{"fusion": "cross_attention", "fusion_encoder_norm_position": "pre", "beta1": 0.9}
Rows from block 3 of the fusion encoder, named by matrix and row number. Rows with one number belong to one attention dimension. Each number is 500 + 50 x the weight over its row's rms, rounded and kept within 0 to 999. All counts start at 0. Numbers have three digits each. After the name is the row's rms in percent of the matrix's.
# v: attention value (fusion_encoder.blocks.3.attn.v.weight, 96x128), inputs 0-127
# proj: attention output (fusion_encoder.blocks.3.attn.proj.weight, 128x96, transposed), outputs 0-127
v.27 110:441391411457456545425567529561411524475499423513547562545503510515572465541496480413478434465468522502416449485516454527572520482477439492487561562468417501464519471559543465414460512519541518465557436546496510594475502496495586486488506606539527531540522517477587535467430607416513488505566506454470403472523429550429474454562548510523544494479456507508400444533527569555589413539420
v.28 100:546532609447510480425468461467488570488495447488594541447494560454564577415474366532484527495438425536493464469501477511486527484547448490429482449493486518512513451421585555536425509544526501438484471479515550486516525572468493441496398478502500557605563392422502446537543492555438448436505388423484532474526586464536431544522547441555493443525586568452562443481504583497456459469523
v.29 093:468471519476506469486558505519482422469485472476539513466534500458358512463410553519586597465442479508508524451562473519471437527450477444530415614570514549471445537480439489537485461579564456431528477521524565560539408476502537533442623486497432453569476557455505472516430532518569461521469432401520402495500481522550547604482462455413512568485481511536433566501557374499465512543484
v.30 112:509499521517492501567474489443511473487534437461508382505503470505489545469470546495426437530574472490507434478547557509518448489483533482424479546425550451513489535483532449573635476526528556410462475498453307428517575520469453535581544521435499564538473474458514517362496607532456584527555510523415515561478465462523573492555421493535555535462434440515537485490552443500579542454535
v.31 089:418478532632553395415496500521531491489396522487512404528488481460423546521473433461429578497536440547486516517439424547430456502499527474415531459467549452514546599546471473479510490509577558563534567420509483571462534475474483439542534461449478519529498504497504540426516529439599495517442489500565433517451492574528517478472455604355590464513497514517537456379481500505475521439551
v.32 084:465474472469483490497540531537489587456507474500436444568532574476512459484528669580474533575511553472476452492496489419453500450498546457529398493456560419509515598437452524553466431531448495606506443436408552502482478542476452441560522497513483481475461575486553504478430557523470504520473480500466524428515505396459493404524487418574503494408523459436442494511460541639444465403513
v.33 097:490573478484470430400512487446597478550439537448528514564556549510625578416525509500547583424551540493531507482558574526522496485493549583445454539494427455550519555483494560639478476466531517431494524509477508454453518593454418520438430603477510505590516553503627523531494548534512608471540518525483495519497487535469441453465458477492468421450494527450572526471541541581414499491548
v.34 100:591447558516489528535422509476493506551389502460497477531495522566479491465485495547473604444414540547465508482474505546518527566423529500452526437502637529506474543526456485565423515526614539471459491446535429564490468460562474490578530456532478492595545451532504486583468499559467538478485393413525457463588461521566524569461487576482519478479506541584446579451430497552457354455547
v.35 107:366426543472491562526498436526503577457526533524522456500426489460574521471554504481580512526493537439494534417546464494451462503563626460497514465586479534560470489518516531469494526418480462591529417480485522545503553489531477414506506556517542513505485519398588411542548467434472576443407497468560466491496461507576448465550507622410464493488561459447463509519483451460429641565507
v.36 088:501474493432558575547516508451496608512534568472492487431449499513523523680540457426503572551467418491434455491415470552519474463506515456545438466425517520419526503403577473476531546490477433547417512584487493528528546524584438431500557485543580544496519460449516484537513489593451559570526518559492466502516496503529422442474553511515560571630508527519557419480565575516476536437506
v.37 096:403585415549504500546424557508466391437510569497414469501512520563418503495501605513428584475516474466615497489435597480471462501481485462483549473534566454506513518474515440580455487557480571537507548605549487501492486523602500494476508496414527554424514384480547520547532459497526503502482488499512504526603583431459551542467565425553444477535510479471543611430445484517546516549432
v.38 094:493499426489590542506388462402426438444552544490456590475436527549490535517436488457430591451511471447547533466519559514392506521455452408494596518508445531415545473518592509500495445544511545408498481526526507449559444494566541500537504470488611468402538469482480493558496462452473490498604534545446501545470489563487514548421450420454523482554476399563542538525485540521408581508504
v.39 078:448502506557549510606472542427456562474496610504526479580479530488573526518532546502443569497473500457541525448490447512390579509555585486474554492528511517419474548460514552526524513492460549515533433432507591458483479402564534490473613453459457470491544501568431393474509600536425491461501439389443472533448496508499469529458476433489576563439517477479417495538470553491400604559468
v.40 090:531480580389538529546446490461581510445525427442389465441454514499420393492480521578507484470492481549480392487485488445501434587513559477578442480554573500491511484497591493425530493501491488537425474471478410458528464533554485438558493463435530455568455563513510563454487416482544472486446502403516430476555473494494481434527592451511547484454360440541481365495502477494452528488505
v.41 102:578468479407471585501464526429583486453538439492447449517522497351443471552431544534603537551478514448470442497445452455556511560509571444627617506552477536473495492442542399533498521552507455446526452456440485510556466490507486401439498585453503514504534470519534451554518591525475464520551469517523462536523498514542509472669575487501514508466484580550506454588530496477507452482495
v.42 102:546460510498552459430559618548563542476637467476547482451543550490457437435468569539480462439432494529435508548518550515458485545469476501500507490547523586536550484465395468473543448533430510439554485457517519541479508482472579471572488523451525434471471582457573482510486610466425576482519383535550544493551531509526493517666523500452548484452493513462479517631499540477499433568439
v.43 093:540388496574427441627521449475558443521592502575477519598455609534553524467510457500535417543585490475583493593580487434468461516508580496460483579449443533493491451511507526436482512521531571386465516459502502465585490440486565467495466536540518516482436483454483463495551539394457550464541508468442534456481564553445570432520577500510489499459422506455510488552537554510456585560548
v.44 094:502562470533550478491494580377495527563555507498477480457446513527502534522473471565505479529427545439516434444488523545607569447521515517482510476473388434414501556585558409481416488541605472538505481411524453437466490516500473509509582586460506442574423515514455528500457515453430520463539498521540428529526479501517492502592500566450431462487589633518539547457463607567503423464561
v.45 103:509529473513467608514566491425474494539529507514544558463529483510413473496494501490540573477445530529565508515445570476457525591472511490431401551481487424474382578558506473645545497469522485448437518526484568485500582548586476482392409480525608482482539485443486417565470523525530568467514517497592492476539543449400450525514518468519510567396453493579561510493501537531406557435499
v.46 091:504481429530477422516497470566461487567453461602455299637461435438462419599570452536512485473501482481535547494525472557414535435566510449465497429507528550440481517571503534464549466477500577443479604550521549470517491454503418514502508469422524527478503534513470553466522474501563427484455538461558472482473532596575530579447526553497506475539570541498568533485491507483513494600451
v.47 086:458477492513517457488464536525523528625451530519452565533549510393548495588577389544472481537504559476556469531500472528466518424597464457520567425529502595463503512542444456536419555463563531606525559461517497537483540444510531553507469594467408449519475495490431515438530427503540439454422451489547454437504531624478528507456529591556490523621457569516446438546556555531516485492513
v.48 094:493495443421498457559470493387509529518503445536418432533562595504594555425541612487542484491475464480543485548478474532476419468519505471527508414538508486527531470484491489524623460525501535526468490532416478539431519479507437469494530542486515396504626522534606463658504546471491484479554504510436522461473442524546559484443555507522580441530428506493512507466574507522364582572465
v.49 097:534489512525515568489548487544431492512408448431501502523556442480522490496426432462522505447456458482386452541485485510588509578512500517481497453531379603514474486551499569505516463478380642491580458569468443481441624455412414500566549527492541486509436488471519468543500488447499512471512504590518475567505529518528451469608538472489518475498450545558374534512512603517405487516480
v.50 106:552590493483478404502473576530537467467525502467504525473434503580556510433612551542565443499597545543494452463534451533457513471595529449568403482509563487517540496431399363457495513480489487543547527521485540481506526527467543561474485527520559462523532545559409470547484426470574503509549494490458519547425533512550575477427538492451510530597488450638465519357448482505524564463513
v.51 099:472554415564508564532485428433469479503475525491434473495496447524531471561470482466585586520514538581494437446525488477518498519481468479535580593564381512481508457474602434516524541554417512476508547529407573595420467527487468490460507480513475462469485468494525486522407475592536542429501445586470448451607462530432607559545497518557437496490447548567451508614455515489462422411497
v.52 099:558547581461522537475486541560421416537511505489546463487434577524435561461415546515522481375504489594565516492503523549425508469525528528413534438552466529468573426463514479522471539481513461518517489484463417452487530593497507502442506440539587514571522537412492573552560577489431515452510516553467465572487575527584545427414537453553460504419467490516542600499544544544526572483372
v.53 094:511456392552506523499520501441462437491596406503528505596510558476518484481494445432541481516549525566539539467541630412533512481509500464417518503511418467468410523390526559530520500525556471492527529417586521454566473497556487479501448520443495391566490577536482425529472502414517569507544474528524523458510391608526448441451515493505387508422512522495463488498560555543614477530540
v.54 102:585534536521502496519377542506498453555458553532492513494604475492416392476423578522556560490541589557525502432539503465449527475575469520469475553388524408490518479511452488465487500541517466543425579526410503421543494421497522553524504491449506551413529463479581519548428496385524422533546506513548519475448472517502472433430420427525426607502533516562494473521506514453552446553411
v.55 096:502529460498559420470551500489485465520599536491494502554469497524476476540474492496493491461513482574479552524521468490513441485463498511441454491538536503403535429339560452424432562456577469449493407629557444516480400503494462448451508529516433607444518442457526526491506526553512549472450425472467386506522442472555453366482456586478494539439475492419415448580430504486563532481505
v.56 100:458452514485504425379518492525499579498459495513462585489507472520460469568459523524423486557513465409537479478540462581430563491521500454531559523507497470508461534572584524546585466473578507564418495444612509553529432518443490493552495574509602497422483555513474474353531484478473507582553530470476455488433522524489510557558457512425492417494601583482439519441448482369549556482481
v.57 103:486494569498474413473451467561517554445528536588525490511537389437499497499515511453470418537471498492492535565504538495476536554524468430414520569505404391437525462418563375536482602446429492561570563494541526486422528485523520536514503547517466534435446487521516429576430524494476406520467478477567527490527495502484469466435416478454518538533516533386425579565464425482578417429475
v.58 104:565544504517523521530418535495435518470585492509586507515449447539442442464429517544562493524458477463525437562444585486479508466571523460413442477636431547464461455522530478555514509452532489519600504614450456504548528544560488550458578516466445486496495489454465454576467487499538468451444536498467501526606468495618588496484671527505583494516467524458424555501566499494457556456436
v.59 103:548531540441545439519500535469535501450587465497554451532555406550416537477464488458464411483586539438378515538468572571501482502498547521448533555527417467499482518592541421605498616425530490481530513527473534464423545404478555549396522556492486534500520450462482561495519497519548494512497519532602471550499589466561550548523461577524505587593537520509603532553450537549438542484495
v.60 093:460474563464556379469625455420518466534447499459488508529582559558491470522514525565474485483501539524512461511485451482472486570461539438565479567531532438580468473516555470542438550519484390525445435522565530491613460510442451488566541462353471435483553536542555486464570504623444466452519437453484500384532496483469513525484534526424465504552542526584553457395492494477514439458517
v.61 112:510507527542520382422543485429490412510430462503540569495439542557474525504536453458534531512519560464453517388510520630433463453431455483465506548578455340573519514514521431528419525569448558431521538422513516493520514570542537553473427436570551489494454431540575453463489502526385518553413478513440459493482537498536530512584552568505468493493499557540574484430496525472486514533548
v.62 097:494521486556440542451501523494545508498479603616494435429480496466538460472446546584585544447387546586578541483463503557461381488485583494442564426611517483467533492422484492465398553544507540509499531474487456507507482500484417496455514578511548495493566580457520566537485523414500502543418495464525483585536487552588476468433510500544447459535545448444545508486539521472455619406468
v.63 108:507446517465551617451554487499483548515471417459533466544504443484418580551425513534393528476441495460520527551474578464579457534438441481571531542468454555455481541541522532537465528468487408534479559501477529472462550383511441442487534579425543374553550525446537488522619522539463596432496522500455489508501506557423488535420487488506523463468471470483607422536490587493485513401435
v.64 096:565433548509551504395509557501376529522418529587472461453433555473450477569521485533531437457367503447483560445537504598496453502465402552482471515479476446521492437487510446566394500509480484588500493517555498492482567484460403487435520578551575496498473592466571554562400486511464488494475501560439419505470521427493422479493459492508472504514406498571527430470474476430430502519433
v.65 107:521451470561475454492523394517501420494488550466430578496521550524556368555552470487445544557542479502523452411468498496451527582533555584535490617526462510602339556544506533521522482517526478470493552522594445521572486556585476552518448522490482446485412416511527497422415503519482486624480439502547458493512499500515527553557513545443518458547479517505507406458468526544459443498586
v.66 094:519454564470577536416497464598504507499401554508559435427430527551492515490485458480424506484484528487449552407382453522466506427450490498501509470602424472633483528546499503569415525482470428511455603436450575471555507560478445511540455516468483533575485524542563452423532505493331550560507550540563445507419500493560538545480482581510474498487518505564499492526470467486441547534491
v.67 110:539442586396488542478541414446500513535528459541426502506548502498552429491466493469520499445531493466444520516485514479541514556534516541483569489424434531523465502436512466549481418412542424447568541580545457467495573464489415571602536576514528441415578520494554502414503534602674497564457512542599517524543455616495450453545517472519565539484460516505492550501534564526456455531510
v.68 111:504442423528542588536470491570536508480433518477552595526534455498454423569555501520416587506581533477481508390526475443530592536468478491505604598549543522558497569533581524554536489547514495378535526504586489487481524505493530544589366427385529556456458446497419510494533490530505435518475420474570556490562537509481536542514430495475483475529539486455585502502529454467584451525501
v.69 095:592415527432558531482461591421565497511501478556501554510409508490509542485503511432526465490519509581555617430523574527431405536478417513458491528429501436586464572475577459526491626486512521467554492510483446414416561509528509446524463486504513495516590454382539543524508517526465532477439502549443542456501461511478468512449393554614524552480566553518534488526524498542474406469435
v.70 108:558402438484487511443519457465518530431437555517450499496529585503527568504456534482461530506468504493468568488495482603438474499424481603573474426482477480473540418591618595449583419481556427568512474465478515483496406536505493449529528509476546505442552473529569572381587539509535505491495506449590507558526393541529513567478502600452468484507499502487450452507530539436546545603549
v.71 108:491535572499512601489468517578479540503472489464532546476500495579400411442467548453438488550525576438440496504546570439481536603517465447571450464468489615494526438470484487479487528624458513330565503437512468519403539530499523554491474409467539575441466578521425544492524466507581515471534499461414462538483564431431528582534555480493503521541520497503565509473452431470463555474500
v.72 088:458575548443521439480542510520535477458481556427411435470572520517536546532512500504353515539520515447350511430524432550509577495479503598535632502470611478405583409489542499416474494541541609498452506421528517508463475455499560459515512453486420511504442425443425441438515534565529498479539446485510489486460511576494429457478493535474433492490509499453571491537523428517542491530490
v.73 109:583579508478493503537505508408437519536503507464530506454422600509485581581499498536527533441543514594548526579453495541476492479427473486511533492399508431511570529431494518461447583603468483490428480447530487551465438533554556489472522498473492593577561518485505540531530408558376427512467510518407443422481460440474537591463599509546443517495418443557501571545439525522417497516452
v.74 086:504521438485543515532500534464519498483510570537532508511471535482518475535465481523528483473461523522512430507501543484434470503585449527594421526493524634592502469495452479565483400613358549470445545560514479513389624519531570497474566537619504579444463550447574563606457408508542445531411527448438492452520488509486465490486453568541551513518515554530469399500489465470453539479490
v.75 106:522562498499537437589460552447517548592434532573461456458561546446450448570532489523550572490547538527564496483472511540512468532528501456439543518447478479441567507441537529496481553451473517455390435546479472550511477524493425383540568458445479431444495526477586567618477582467438511426510528626470524456550529471538431523554477507524454495529482484491444461582415586513421406524439
v.76 107:583472481483545479440481445490506406532558482467524543594434440541385547465522451514555553463556522497538565488578460507425500546410576519558527414510560489449483533498519507411495500478510509552452451563387593445562459486509582463455505468489460510532513550517499579485475498563551468499529425529395594419540545455483526517530382520491483543475564471499585437530465458509625529475554
v.77 094:379557492493544468508502504498553465487460506581498462503460466589413512489537454474497482513527543519576446497472572525519494618527573438585488482479508495437553503439568546491506598517493481541456541425468636547555492546384524512576475493475519577473582512496508570389544630538479578520571530496518541517549505515420517525530475512561512540386507446516492403580509534559542512529531
v.78 089:462572536458482628490488499443416499546477493498524489531520529467533577484610505518508506466496508596373531583488509462478551566638575473461480452466525524463469447378438414443459538517495548448505468540555425519532555482485457471492567532604481523467421516510521507582572478500594528584567566450419444505524509425521474456522530485524479506419580492505405510555537502508447482456528
v.79 112:540499456398448550558461544472521485540539456466609511516526538523619693507515490494436449497497503575472553619455446544518589467532430500423552493482462564528517458425480491471499492506476513500568568534487520521448483478477527489491556398473479427491499510513484477617563429459548513486521416511458511500387457568534448471501466478510514473563493561597548601461575479503493475481442
proj.27 106:496411444581567492619464421568561534502513535468619459377426561465415427488445570491542484467482469497446504507553594498473612468579523503441439496546436472487533509416521518532516574451521421493534492422548505436517454534541485503520462413551531561474508500533610495506558462530514559447475512526527528514501557601491501507435456463459555452484491480509511493480515436525526447469636
proj.28 092:540515496531498503529527487469551484580478443446432529497476563570482389498463463471544474562508513504516559492418427490521451431502468512529503539536468483544470492417503474563507468619480562514457412458403532421558419488430527497566511515515536539599515499466584558449468605530575540494480479481485431468555459447477619535552458538519517566435684468554485459436549480457460480440462
proj.29 096:486536424497489540371568528510518573455555522528463503567462432488613431556529464544382439415436503468502486489443548367541445537565517507553492519454516473482589472514455445499484495580447465518531482474507437525487559522482575414466504494543524452551504538529452490561494446440501485525533494556406475497533591467576441468532612575546468500578540514536418463510478460458476407592497
proj.30 106:541567501567551392504468498476522552472406488536419541381578451537530503500496515571528532472461522468565559559488526502473578518486464535493558481539494461530490564487527493515513583457451579501629508449445536513575541604406556462515502501486427521447495528548512475620515567438417478507466417488545447549524460557506432503483399517464493518545551395538508522493550567514517530641509
proj.31 097:415533466537511546607519495535536419543413486571550548559506505547475481435551502444540432550478403541472429521532570531468519453580567538532491580468484530440607505498541448492469463593460532595615483659549481453525510503529439421449507574495489456465490496577498510540552524474506472483525535540488499462390484441479585499496447496569450536533539499468486604525470463463555487586501
proj.32 083:526437516525527539527431525459474481511485537466566430461496514464492538483585516566521415485557558558512482583517518444382636585507593529484472478459561588526484548497556470458436537481426468373553563511523489508507528527447582492538539566474458507495450431529430435605548569494418603533521455508497465491541464457463526533483463408508459481508389513523551499507534484562556545451403
proj.33 101:606463570537493557528508515519484401478427424513548469428425553599497474455518509535480446568544456521452573567501564498412491463442468454475423530461579426415510481494595551439531572483467534581536519542515491526536507505508535410476612471496423519555578441536433532555484490547480526540513515476436562453493486501555563544518457463479458535545460502521428489499536535606492539450347
proj.34 101:488542393508560512543554532533524482449513495437530529469488526443542408534503483575537454565501505494524476467534558479537466475533552554664425454556539428419479498441580487440552527542477477465569453473476584486491486500542502384536556555432473462494538480534391528467530426543501553592604527511547541524482507409485464530488527516490425590499462483397430505533539491512552573552391
proj.35 100:465587492462475574484531565564503460454564491485491505528477503449276376506468445521489494493498491551381444456541490511442474483486501553448634493464561599455503510516522524491530529476534519483428520447471567514447497518393517521506450523480558462449531553460476579432489497528562473547478497538449506482575468535499544488445459556546468540598551504565554454468501482494548563377534
proj.36 084:495557522474446486445538460419600469533435410448488569511566469562424452509411467546532498507531572512523489406551528585449435493451512450380539465634443421499549515517432489487541409505480492555461479445531544480521488564549441517462441506572551510478483521399543513488561514456556554575483453453486471458545506423445531565558470540437427576460411501512527536502457459541526476483587
proj.37 100:536540596503557442422483525510493475428546454470487478525533489518565493550548484475487488607464571547470500504527530557591512567505428463576459540596539509467536512527504576477499414455453512423510481562493462445464569514531549505459477453572497402514457519590491499580599517477477439445533585468517502422548437525519405512508520473517441427395456467530527578647462507500396538560545
proj.38 103:514547558431517426407536408569584550428448441535474503442512470514645472528463463483464496475541573522503523426535544561567429431560443568590467497549597464493591449565516459523497494441423569515456510510467586496550599510587463461481455448461568497504479480452467489526535529504559477488528496427504510523536492536444506525485448362481463499466499548480549505489441499491518484507648
proj.39 085:497663510510512468528509476517579476422493484439423524523561522550514494515437526513534414472620542562493415474438512497456484492423484517615446499425531546410508478555496510510455471385516465461431457472497442548471577574545441494565492542529524509474511559479520446584491454542457569556467540522405500423512463475536612447489510451451523502544547582576565486409519477436537525452476
proj.40 087:486504451564566465504436421493506576513522515517594529459486504590421581494532528505385560378455596492519534460524525526508492489530525469519497491437513514523489510496393406493456502580548514377537524512530598439461520477433487500459489489467472495405506397447455569491612580529496496428595453531533442494527424484531485533510474530566443428516346512490441495481493511525485499452470
proj.41 090:457562466439479514530483482499499586525455542486461567462485468555536489506401536486406529441576564528571510449569544520463468503504482472420441562465543476493479540468456569492521495464500510514559473521457578537416447496490510564503485472502520535471564562437483664589603458463614597504510486535524423511469421628585473439469483516468530487519618474387517496464487491565525461472474
proj.42 106:488544485472491544472432392524482464476554496510489466622432480495422507502508495606434497420470582501507486556519528542506536528513486507522486551628514498500460576491470548527436528395471513459464543458452424471543566470417567553496400460486403579479478550545619568548574506519479457456532536521493529559417406541557500475472522498538545551473494466399388573514557485484486416510511
proj.43 090:472568549538567435552476484534581550449460536447591497356518433509502551419406485529516498380470463538507524500553491570478589439515547526515555468458467465525515512502503503524477589420526471485394501469434486508421484509491525539598555518533538553517489525545459471499619548470425545480513499459452484532497533480530567456464507478491533455604472492585616488517440627504579439481538
proj.44 098:501531449470595485490474439456463498444484644537542533505528439474526493450464493540537366512460492487539503554523533437345407402519461488492498500631581472482596467386522549461514474496445456520530475468459544536544466500559530438466467547542380555463556422506526463506515479576545501587491502451488409505530490524542486538467538543490470429473522441493500482466408411554507493523480
proj.45 101:503543568508597434533586473463505474544492499522544508505525525466563505489531476518475513661544460502456525546489454564527440558507471479439591461557531482448472511566549517403534423459508440460442565503505434509448532494399474412524541496564506502466559507436562538545571522539561521411483519551475456537524405546457512446442491523576469525449509649404411443500461491492449546441419
proj.46 089:492590553468432615482518475513570503453471550445548569564574399579527550418516558501541528515469456485465552427473504511545556500493488609515475525527446479592529494544427482575477532525542423605568617588521579562591375476538477440520539577512421506453457487449528478457430476453520441482541526509471514493456510494501533504473449471479383485523502527544584481553486553509493459478511
proj.47 091:510547415545468575516455491502521524449577488474534509563495560546369541513455611415476494521512430477460495439530431435494505520454471505475384468482524500458514363477491517495620470581492482624517623513527553463538446605597454493509555497463525617450431471528591436410523520482491573507538534487479468460459518517513522493504514529583483473440515504462549575515475486487542515519501
proj.48 092:591550597571436475527443488603491408525436501505533440511412501458498547427445546487459486497465511525469502394526574474543611581565517507546536526553527482416507500540522511524525555497511483451565496507546449482504558557486490558576521440418471456562490460473561510553450414467460580526590461477535509485538570524512412541497513459536549541493537502541419588587432542515508562595396
proj.49 094:628558496531492515436483503466446542481500450589524497466465532420388536538490602514431509503468557478413491505469614574571476429494505589641528498407468578543479551471566506510444528544544529521468476431529567503560535505472450427496371609533511549413495450518497497446494478478483486499558470586492539517524464449427466533485520503528541548475442507533476511507540533504535608506426
proj.50 097:571457455462496615502443490530437486423516520474543486536539498465582504494535496542514499582505475545505543549571549488455500562506432596574413479491417510556508525488561462460467463553478538445521473524528441500462485473490538595478620436494479528457509446613604371459502506422596521443558563448497461542437472503480406518404583514467545529551488551414493526585562501537533456514507
proj.51 099:501534428561568454514534491478568496616445559448562515535535457542446559507472533577450467433485516491451523444477573506522479411512476382490513505421585480548469376590382510457485482578542561485462549484511512472491517523605480445536531538475463434482460460490524493487476546468446538606560517556481521513477458428507538501557430575568501527421571427466541509411474429503524541498603
proj.52 090:439581486480522496545466478411514543598484461536435513437514501494601469539505557375493506573464459552472537578604569577489523576538498443585481486488519521493511423481372506475517509409548544435426521571478491457491497453476454463523522534497530549413505630549407487594537497520565542509565468507600494498436495565509530512582473527534559530521449477591470519498551491556529545545470
proj.53 104:474472505398497449428541435494473439532449545555397464448507457608487394546500527480519525444537495446527570535478488539509420499520432476509558423376648515465571527538518562470529559430475484470479414389532432475511547544486448446434571461445517490549468506455500527468556491521557545506520496474526479559533501467499535517471501454540558374555441401555583546498567486543505468490536
proj.54 094:463580433395500546527476500495461630611486483547504511505476458480587415461416559522487460468497402530487455479549480513552508507517530457467408485475435455544476473670546461442521463400463499418523581440537579555469458441446516479519545484561476464619482489538491449485508541485454496490503465492584489510476465600514522528500499424519572462539482453548503537416460550500549496476601
proj.55 107:416522486532436489497604541531581454516443413444479429398478519514564438510471490579446505533431522471541434537512465466493506493404539403418525447448590522560554533531413534509522570437461493575439463435527506580532477534667495549495524539389419491530503490524467454530542440438463457522493484436447491500500511475523515531520562485464519477491423498478544356484535503538473473464550
proj.56 102:486426558377524542517499512430618530434522546432508483591484471498502523455511399501582502470556555473450430518493365390394463551535456561482484571540452635572517403426472499517549548522471528539520412562484487456567453401520574427427514552531538502546487562440500500534501488543427519501428473481528440533506516531455500509484541450548523531520545496531485457509500497555506483451519
proj.57 101:501452471480524537524486525530522532403508566404512497506519569487537503488479436457551539463513418498475526547469540515531494547464579528501582593481539558482498509572366544504532516611377529522393556504503502561526449524442516602496479467551467498529514430415488460475525510539432537439459550377487464538502505386541575505546556474461411484507486530567545494499447400384513496433544
proj.58 099:452586494517514445499409525549527467551410537455482504434522501444544527495595549473391474512558473536511491494568534427577610502503515536565496454442575525557534501508546553518533498613551510491437498410522485499445489441565428474569541511485506542366467426524425525518402430505583557486569521504477474516461525436452433453551521506474465474542568427615435488568491581487506472502458
proj.59 098:412569527503513542400469467429501456488428481477566483522559496503556547505556575527523458530485519513557498527489525515454637628545494568505518544519533636519552596491434490505480427583551499471465448527480530586596451440472422496543497451542545456459560495553500430528593431520512513509388380478433485458482429489507475547454447553542539401515472488463507478542543474454491517481530
proj.60 090:482420504506374532428498609493515461582492509506450525507503422510469458579499405477529473500522552539484414433403453497369534505446456512456465555417512444463545570554481481406546554451553572462528446532486549494437545498561444438432529569571496490524512466502454495555452474424516511454570578498576459467503425514487432532530515493477527400461533630500426526577494476508500526517482
proj.61 106:470503407534501517523508504475506468437632553470552540478490438477506510507487445498635507413492491521503530532484462516418581463486529562520499529576536487447506515486486493560515447442500465470550416457396528503421513516579494516437533465486404423524586625549569639551479534507582408511504559467499563493567550452525498536473451447541607523497428450464520470520537509410490414513531
proj.62 100:524564513571496469473464511522567551380505483481504515435502517487494509435530508510477498593502474442482456510560559451578590630462510537515514516491458476464535489543541469530483526447495497630505531520486547500526572539607489492532536427454444478460505459435492469576503448583591545517564540497421521507488637511504527531573538477504474595602483570645393548503466520535481453545434
proj.63 103:475492604502548505532493595478494456486491441515480458436458556610504558516441478449478494539468529519430535526479452542629497545481472573544615470452500400487539465540426451423443497483509578512517524420537571537512495559436474419540474452505459626493473471462478499512472486537467471484459408437589417547511469501518564482558482571530452529399528461473478442554552476581529482633487
proj.64 085:488564456492504545459553534411549501437537438531582490509523541495497515507494528493508459518501564557352455513510518420514548624423491430462542496640449551552426530525464417588455603461442504526501487536441504457463514512544635534419492492576464461447510464471411495529494530537532419464468491489466444436534556585461499467471487599483523511497476598538475429552512491504557494574502
proj.65 110:551458482497573483443558445440494513511537509519457488482515501470405505468536411548624445391538567526614436470521403534398560448420484499485481480398552545446445578490492448522537467556517445459549394473435539483459561467550493457545452469565510470490552561494529526509525485479594458445491490491520486535551426421501529450503469514559454428526464443441538518549502526479458566382586
proj.66 098:399502429426438522463387548479496601621609500507488484475483442536463528471428540536628487560462544581481413481565498488393469549442473620563512478429537566583515502497516490463558530463585539475491479567486460505439530489539506420532496438532508503499475550447446570496456504584581565527504546495420465481456481540550495525577482490500480510516530485478423467509563541474439528571495
proj.67 114:489494489586475566556604513508477542530383482487428485484472529459423517512519432539557524460504429497601561341564480521517482514535472494495554555445484583486476589555468541501499508586532527449502461465487614485503509613478481462491366534501529553532528506471569477575549508518452446478495453476482527518551480400539459385542400479461440509485517455513528478470445502528541538520379
proj.68 105:381463440463532481465494526497494574526509565532476470492469553477430494515553502459614560429495498458589447615473499519417413437555510481558396522521515441519494510591497554442514391580515402519562459437562596492515453496552466468539454494542475481530549578443491463519540561496471464524518473428532424489478472490479582530488475506535503478472554442440462489512467497435587505361587
proj.69 094:432599518485590518557491551505444432496510545452506561475453461500450502575446418590564506524456464504440473517515463557574483544522499496479641538570524535388526420631451510469514447489482502504488485386481489566532426488515451473489563460467436437560491557582517451599579512483603504506427517439480456528513518537534597508459492467538498493460511580497479475494525452428550559540577
proj.70 113:518483595490516450492425477497640479515498399514499511620469533507434488517458555517548480525523485491508437416571511520496567547471416507424489514496451540530528507477552508514468574452475547404468497498504561485565536511568469440406421543492481481500495458423447567575530362443443454446470598500465531454505495613587469479439468461593521465466481577506445550465553501570514430525543
proj.71 103:454455398463548485562449522431451515569549510604451524502551500514512522454553489539437470433471545483554496551438517473503488387468475496568518516506402408558494458525563582462476411598556486498450461513439527444571544503403572568505467463507452586412530526559462361427441515533497427470538506440467485519505459495535537562408537456488550531438534499513458507576517520443510526572554
proj.72 097:549446513461497565511479475544488391541582463448516495512506539498491534455447481479556537435412547533526551472412597535319498487436476438460488482469458460498512481413460485535468488493453508520508567488490547498591472545525447510511455518464493542556497533484458577484475494478386477508502434507532488481491581502518516632487523453543465580493506564390601637562602500449456505441457
proj.73 106:479569480463544494480507444472451419516522468500481524505549563533568526481535558390428491532500498460428532542586446496404567507501461434457475432551534525518533514431436484456520573458495499501504551518381526445470462457616476610377551410524460495537500494587545455521445561531585532467531500508544458462474462556493511440509465560444523531373490491435597496513437495456466485617549
proj.74 093:495529486461440490523544581419424509544499475487577500484418559451450518584511508459367466547551501494374470433480503470558477505450478524532497532552418430534577473563575455460540598505538511501469558397524552512435470453508582538517455463515459483473520510614531475429504501436471394501524486450584447570594556597504595458505482448548427576454526480483463494490470547461495475493533
proj.75 114:512553515448539542489550460532502571565511493499514474559428501488522482494494567460458454463535544479488506455492515437483528345444490492511537571561556472500508471604397485519465500420536468580549567555495518534547479414596426543458515504594508555620458509439437506535482484501442562536594509509482522505510577498487618430565512535500487553509435427636520521575475478499457613548490
proj.76 093:443449511595496538525513536476491401426460561513517537506525497462681523445505489559566578491465448492460503468432530429551467519432527405426433465556503437559479474467539529489461574462463486549571532491539497460487513501572488473445544579497409423494482542618491520475498528504499476518426425513469493500504431566463519384442486527556606565413491504405492444526554467544514542448524
proj.77 090:440404501432459526588584539573518577509514497562515543540520467469512540485470516452589586512528484432587490491407488445478495374471509517422560508504502466535501522520467452462553429406512456487493622501489571479522359464456542460447536486507543468535471495504569533523533396497374532504475488504468555490529437553499553613496473408429531467528437441507534524535465475478512503606484
proj.78 093:560506420578520572547466412444468408405433444552493490520480478568480493445473495500435445546516483556465499511490533439565498459465436516516516598463493553571588567450561474528570529443488475598428492548472589485518468498447576546460470486501551532505567368553567430396493492437435552517539493437503511444448496434475471532364528488527521476518537521459579503545467505517546512555421
proj.79 114:475538541430405511499341482471388394527528462497527463485561520565426460490523515462415529509527418466475588450548577499469502558505445508586552497475501500462563504455564507464463523538519467580403526443541495515490550462542474547577436511464506542518442643521467425349511497487465546513461517519557510522416527515514485501454483489525449454507524446481527515436521499588515578520601